From a checkpoint of a small image classifier.
Model: 5.97M parameters, 64-pixel images, arch vit, norm layernorm, activation geglu, patch size [4, 4], layers 12, width 192.
Training: adamw at rate 0.0013, held-out accuracy 98%.
Rows from block 3 of a small image classifier, named by matrix and row number. Rows with one number belong to one neuron. Each number is 50 + 10 x the weight over its row's rms, rounded and kept within 0 to 99. All counts start at 0. After the name is the row's rms in percent of the matrix's.
Before each neuron's rows are labels from the 100 images, of 14976, where the neuron reaches its largest size: "responds to" is what is common among them; "colour at peak" is the nearest of a few named colours to the mean colour under the peak. Only what is clearly more common there than usual is listed. The data: rendered landscapes of hills, water and sky.
# gate: MLP gate (model.blocks.3.mlp.gate.weight, 576x192), inputs 0-95
# fc1: MLP up (model.blocks.3.mlp.fc1.weight, 576x192), inputs 0-95
# fc2: MLP down (model.blocks.3.mlp.fc2.weight, 192x576, transposed), outputs 0-95

responds to: overcast; purple alien crags
colour at peak: grey
gate.505 101:65 40 54 44 36 36 52 48 30 61 48 55 44 47 53 65 46 40 41 48 40 50 46 62 57 38 60 40 53 65 51 54 61 51 51 59 48 47 42 57 47 66 39 55 58 30 51 65 47 67 40 43 59 46 36 37 38 58 48 52 68 45 49 51 43 61 30 52 51 61 36 56 43 43 67 55 54 36 47 42 48 49 60 50 60 37 53 70 53 56 55 62 49 38 55 65
fc1.505 104:58 48 51 38 59 41 42 34 41 61 44 38 30 52 48 59 34 53 47 69 51 50 49 52 50 37 64 55 67 61 60 54 53 48 61 52 54 26 56 62 64 54 50 57 44 56 42 48 39 46 68 58 37 41 35 48 45 57 65 62 40 59 56 58 41 49 44 51 49 52 54 27 65 48 45 58 63 55 37 51 40 44 53 56 40 38 50 51 43 59 50 73 56 48 56 55
fc2.505 105:36 60 54 47 45 53 66 65 61 62 36 49 47 48 42 48 52 36 41 58 46 59 44 55 29 58 39 61 47 31 44 37 64 45 42 33 51 70 60 44 61 50 46 46 40 51 56 44 48 43 42 44 44 65 47 48 64 52 39 49 52 65 57 51 50 39 15 54 45 71 49 67 46 43 47 49 44 48 73 39 42 41 40 48 55 49 50 30 32 29 45 52 40 38 53 59

responds to: snowy peaks; overcast
colour at peak: grey
gate.224 099:51 42 56 52 42 62 30 37 72 46 37 55 38 35 52 48 43 60 59 62 65 49 40 53 49 68 40 46 42 60 44 49 44 41 40 57 41 54 54 67 51 50 50 58 59 32 60 43 48 65 47 49 55 42 73 45 37 54 67 56 58 47 55 67 58 43 50 43 59 49 45 38 41 41 45 44 42 52 37 37 42 53 39 55 37 45 58 56 48 37 47 64 65 64 41 54
fc1.224 091:35 57 47 47 72 43 53 43 49 45 42 69 51 54 72 63 50 52 55 56 57 58 33 58 34 57 38 44 62 34 54 62 48 69 44 39 46 60 65 47 45 42 50 63 44 36 43 56 58 37 56 57 56 42 50 35 40 67 38 55 53 41 62 35 41 58 58 38 50 62 54 43 67 44 40 58 50 39 59 45 69 56 53 42 54 67 41 58 49 61 37 38 55 42 34 38
fc2.224 070:71 58 50 21 53 55 63 42 37 56 54 40 54 70 48 56 48 45 46 35 64 41 72 56 54 42 53 60 61 59 40 56 35 27 51 62 61 55 55 57 45 64 69 59 51 38 53 55 55 53 52 44 53 49 31 61 56 39 43 66 37 50 43 65 60 30 56 58 42 33 45 57 38 48 46 52 72 56 37 64 37 36 49 41 67 53 28 56 57 63 50 44 50 48 40 43

responds to: snowy peaks; night
colour at peak: grey
gate.22 123:52 59 56 57 51 49 49 51 56 52 69 40 55 47 32 60 59 68 44 32 43 59 66 48 30 60 41 33 36 45 52 43 62 45 33 40 61 55 63 59 57 65 38 47 49 34 41 42 43 47 50 66 41 41 50 58 46 43 50 53 38 38 51 50 63 43 46 69 51 43 44 47 48 38 62 52 57 56 51 54 40 48 52 48 55 41 36 50 38 49 52 47 66 55 43 55
fc1.22 121:43 52 62 40 47 60 68 51 46 46 55 56 70 36 56 61 50 44 42 51 43 33 53 48 74 56 54 36 42 52 59 35 48 59 35 36 58 45 58 29 41 62 57 51 45 63 48 41 30 40 70 36 44 59 52 52 60 62 49 66 56 54 62 48 44 58 72 38 51 74 58 56 47 49 43 54 62 41 52 40 66 61 40 30 70 65 69 45 59 49 54 55 39 45 42 47
fc2.22 162:42 52 48 51 37 40 37 47 36 35 65 61 35 38 55 48 47 56 44 53 72 40 50 31 38 57 34 44 58 39 52 54 47 52 43 56 43 50 61 37 48 45 67 33 59 39 43 55 47 44 61 51 68 48 44 59 73 51 50 37 49 48 65 46 42 37 48 51 36 49 50 52 48 49 45 50 65 38 45 55 61 51 38 49 60 69 63 47 48 43 40 31 36 49 42 51

responds to: night; purple alien crags
colour at peak: black
gate.454 089:64 41 46 56 50 60 40 44 51 57 46 47 71 46 52 51 61 50 44 36 72 65 36 50 43 59 48 45 45 31 56 54 41 46 44 63 60 53 62 44 37 35 64 49 38 58 34 68 43 64 57 50 41 56 49 35 58 64 43 38 61 52 37 62 67 41 61 67 58 59 40 44 59 48 59 56 39 40 54 36 33 42 58 52 53 56 44 53 39 47 62 54 49 44 38 32
fc1.454 093:52 61 54 54 32 49 45 46 67 51 66 36 50 61 64 57 62 62 46 44 42 41 42 41 60 31 61 45 55 50 51 45 42 57 53 50 50 35 53 32 44 58 58 43 57 40 43 66 66 62 33 56 53 42 53 67 44 58 63 48 62 38 50 49 49 48 55 35 57 45 36 32 33 46 39 49 59 41 32 64 36 67 64 48 50 59 46 36 69 50 68 38 47 68 66 41
fc2.454 065:32 55 48 69 56 69 31 48 35 60 48 67 41 41 59 47 59 56 45 48 53 58 49 43 29 60 41 40 49 47 53 36 37 49 41 60 45 44 51 47 55 44 40 57 50 58 72 44 47 56 62 54 56 65 48 50 45 52 33 49 27 50 66 52 46 56 52 65 59 38 53 46 69 49 44 50 37 40 63 38 59 39 34 66 46 54 34 33 44 39 59 63 52 61 57 51

responds to: overcast; red mesas
colour at peak: grey
gate.300 100:32 43 50 41 69 38 40 47 49 37 58 49 71 32 36 57 49 47 63 58 59 63 45 61 54 53 44 57 45 58 39 54 48 61 39 39 57 65 41 56 65 67 65 58 50 59 60 52 52 40 64 55 60 49 60 40 49 50 40 38 39 36 53 63 38 60 38 54 60 39 57 50 62 56 44 41 45 40 63 66 54 67 34 61 54 50 56 66 45 54 34 45 44 41 33 31
fc1.300 098:51 34 45 43 62 55 39 69 43 65 42 43 43 51 26 51 64 39 37 61 60 65 48 57 70 62 56 51 43 56 50 43 43 50 48 36 52 42 70 52 61 46 42 57 42 36 27 42 30 55 60 41 43 52 62 64 66 66 64 47 36 59 44 57 61 48 38 54 61 48 58 47 58 48 44 34 55 38 49 36 53 63 52 40 39 38 41 56 53 70 51 53 62 55 56 58
fc2.300 085:57 62 28 51 43 56 67 59 44 45 56 45 37 59 45 59 45 43 39 64 29 29 56 53 37 50 53 59 49 54 60 56 74 43 62 53 45 49 50 50 40 55 54 57 70 58 56 41 50 68 44 45 56 61 51 50 58 42 51 60 45 52 53 30 48 39 50 56 46 57 46 46 45 64 50 38 41 39 69 56 52 52 62 52 82 51 50 58 49 45 35 28 41 33 65 56

responds to: snowy peaks; noon
colour at peak: brown
gate.251 105:54 50 41 44 64 37 28 58 58 53 42 40 40 48 48 36 66 67 67 33 59 63 50 37 56 54 45 45 44 62 54 46 34 30 54 49 59 36 39 49 48 39 37 69 53 44 67 61 64 43 45 66 66 28 47 39 46 58 43 59 32 28 42 49 57 49 33 50 52 40 57 46 53 52 54 62 43 40 34 46 40 50 56 66 36 53 31 53 32 36 55 46 42 46 45 57
fc1.251 110:29 60 48 57 48 49 52 53 65 64 57 55 53 62 40 56 62 30 43 41 50 42 57 52 50 24 40 56 54 42 39 66 51 71 41 48 52 47 39 33 44 65 46 59 36 55 52 35 51 63 53 38 53 57 47 38 59 37 34 46 66 37 33 62 59 52 50 45 62 62 63 62 59 67 60 42 53 62 61 71 59 59 51 38 44 45 54 40 41 33 53 51 62 40 48 35
fc2.251 149:69 55 56 37 47 67 59 35 49 60 48 28 51 63 51 51 65 59 51 58 43 53 56 45 40 47 35 34 72 50 63 45 34 45 58 42 39 48 48 43 63 29 56 42 57 59 41 60 43 64 60 64 55 54 55 43 56 50 55 52 63 60 66 58 45 46 74 53 68 41 42 43 42 36 40 46 67 52 67 38 50 49 48 55 72 56 45 65 64 56 54 54 47 48 42 53

responds to: overcast; fog; land: red mesas
colour at peak: pink
gate.243 117:46 56 51 54 55 54 47 48 64 59 45 52 34 54 51 54 41 41 44 56 60 54 39 32 48 24 53 57 43 54 41 51 51 42 42 55 57 45 44 67 44 53 67 33 63 68 58 79 38 41 59 48 61 45 44 47 35 25 65 51 55 45 41 47 38 45 49 51 46 36 63 44 45 60 58 57 50 56 29 22 30 43 65 27 59 42 52 61 42 49 47 55 52 38 60 72
fc1.243 125:54 39 50 47 60 72 39 54 56 57 48 56 68 62 50 74 42 41 45 42 35 45 54 49 68 54 55 39 45 61 68 36 41 51 56 53 58 34 54 39 56 63 53 46 55 50 49 58 33 70 55 65 50 43 61 67 51 63 54 69 50 42 41 52 51 52 54 45 52 36 44 38 40 49 54 62 42 39 58 48 41 50 39 43 40 49 49 48 73 74 50 47 50 51 44 45
fc2.243 195:44 48 60 34 49 57 37 66 52 53 45 59 48 49 36 46 35 53 46 36 49 44 57 58 35 58 49 43 49 59 55 51 49 53 68 53 21 67 66 43 46 63 48 65 32 53 61 32 50 54 39 46 52 48 51 45 62 58 41 65 51 51 46 45 63 42 43 77 56 64 53 59 54 46 61 60 39 47 60 52 35 53 49 58 36 61 48 43 36 53 60 36 73 52 58 28

responds to: overcast; green hills
colour at peak: grey
gate.501 099:45 46 63 42 61 57 40 43 38 66 50 32 56 50 73 64 65 54 37 29 50 44 43 50 35 62 41 59 37 43 44 44 40 34 54 69 55 49 39 55 49 45 51 43 60 33 70 69 63 72 40 52 49 46 47 41 49 30 38 46 38 47 40 64 52 32 46 51 63 54 56 54 46 38 52 42 60 46 52 43 45 42 54 57 57 42 47 46 34 49 61 39 57 53 51 38
fc1.501 092:47 65 41 39 55 56 75 44 54 54 42 61 66 48 54 78 38 55 42 41 48 41 65 47 66 50 62 43 54 40 46 58 34 41 34 51 50 69 33 48 46 44 44 54 31 42 40 44 64 46 52 44 40 56 40 56 41 52 44 62 53 43 52 52 48 45 64 36 56 55 38 58 41 33 58 50 33 32 52 69 55 45 40 66 54 54 60 45 57 51 53 46 42 41 55 54
fc2.501 088:33 42 69 60 35 42 48 51 71 63 44 37 47 44 43 77 55 49 54 50 36 72 48 49 60 31 55 43 56 55 54 34 52 52 66 43 43 51 45 42 53 57 55 46 45 45 54 48 48 36 55 51 38 50 52 19 37 59 55 60 62 70 41 49 61 48 62 33 55 57 55 50 45 48 64 47 51 43 39 38 40 59 64 53 56 59 54 56 51 43 45 61 66 52 45 56

responds to: snowy peaks; sunset
colour at peak: pink
gate.393 106:44 58 68 46 58 25 65 61 52 36 27 37 49 53 81 46 59 44 51 50 55 42 52 44 52 58 55 72 46 40 51 44 48 39 44 50 44 50 53 61 61 55 60 43 50 45 48 38 49 49 43 50 29 58 53 39 33 51 48 62 72 55 46 47 46 43 48 57 49 45 62 56 53 64 44 58 42 70 52 40 56 40 50 41 52 30 63 59 33 59 54 45 37 53 47 49
fc1.393 102:31 33 58 60 50 47 44 53 51 55 52 38 49 51 55 39 43 55 43 50 44 57 38 51 42 43 54 54 48 60 66 52 46 42 56 65 42 49 48 50 58 55 49 45 48 52 28 50 37 57 66 54 48 67 63 58 55 48 58 45 44 60 37 74 61 69 48 50 48 53 45 57 55 63 63 55 57 33 43 50 64 50 59 46 58 53 47 68 46 63 38 33 28 48 40 43
fc2.393 119:60 30 86 55 50 62 48 51 44 55 44 62 35 57 46 50 39 52 61 47 41 54 46 45 68 56 53 35 24 67 71 58 43 66 50 29 53 41 49 54 58 54 53 53 39 58 40 40 47 29 62 56 35 39 65 47 51 63 43 60 52 44 77 50 43 45 59 58 44 45 57 37 48 46 45 64 39 65 48 37 58 56 46 59 50 49 53 39 58 67 50 53 52 53 47 52

responds to: snowy peaks; night
colour at peak: grey
gate.80 100:43 66 34 33 64 52 35 49 37 51 57 50 36 32 62 54 41 60 51 44 74 49 65 45 46 65 35 67 45 48 51 71 60 60 57 65 53 60 57 67 59 64 44 61 42 51 44 60 71 59 36 64 53 58 49 36 33 30 45 37 52 33 46 67 40 49 42 69 66 53 59 47 65 45 53 60 54 64 35 42 33 55 57 55 44 44 37 51 52 51 43 47 56 58 40 36
fc1.80 088:36 46 51 49 35 59 74 65 54 37 30 40 65 63 57 43 37 50 54 45 63 54 51 55 54 36 52 42 55 59 46 37 56 43 68 52 45 34 57 40 48 54 42 52 52 70 36 44 36 36 43 45 41 49 68 43 43 46 37 52 53 57 48 57 42 53 61 31 38 59 53 60 44 43 61 34 52 40 45 42 36 43 64 32 56 35 56 49 52 46 58 51 43 58 42 53
fc2.80 078:64 48 43 51 45 46 39 49 39 32 66 54 40 44 50 44 43 56 56 41 73 57 52 40 45 51 43 51 58 47 42 45 42 55 43 52 51 57 68 49 59 43 78 33 70 38 50 49 56 31 46 51 67 58 39 49 60 48 62 42 31 51 50 52 50 46 60 43 33 36 42 58 62 55 58 56 60 59 34 48 56 53 37 58 44 52 54 41 50 50 44 54 30 50 64 45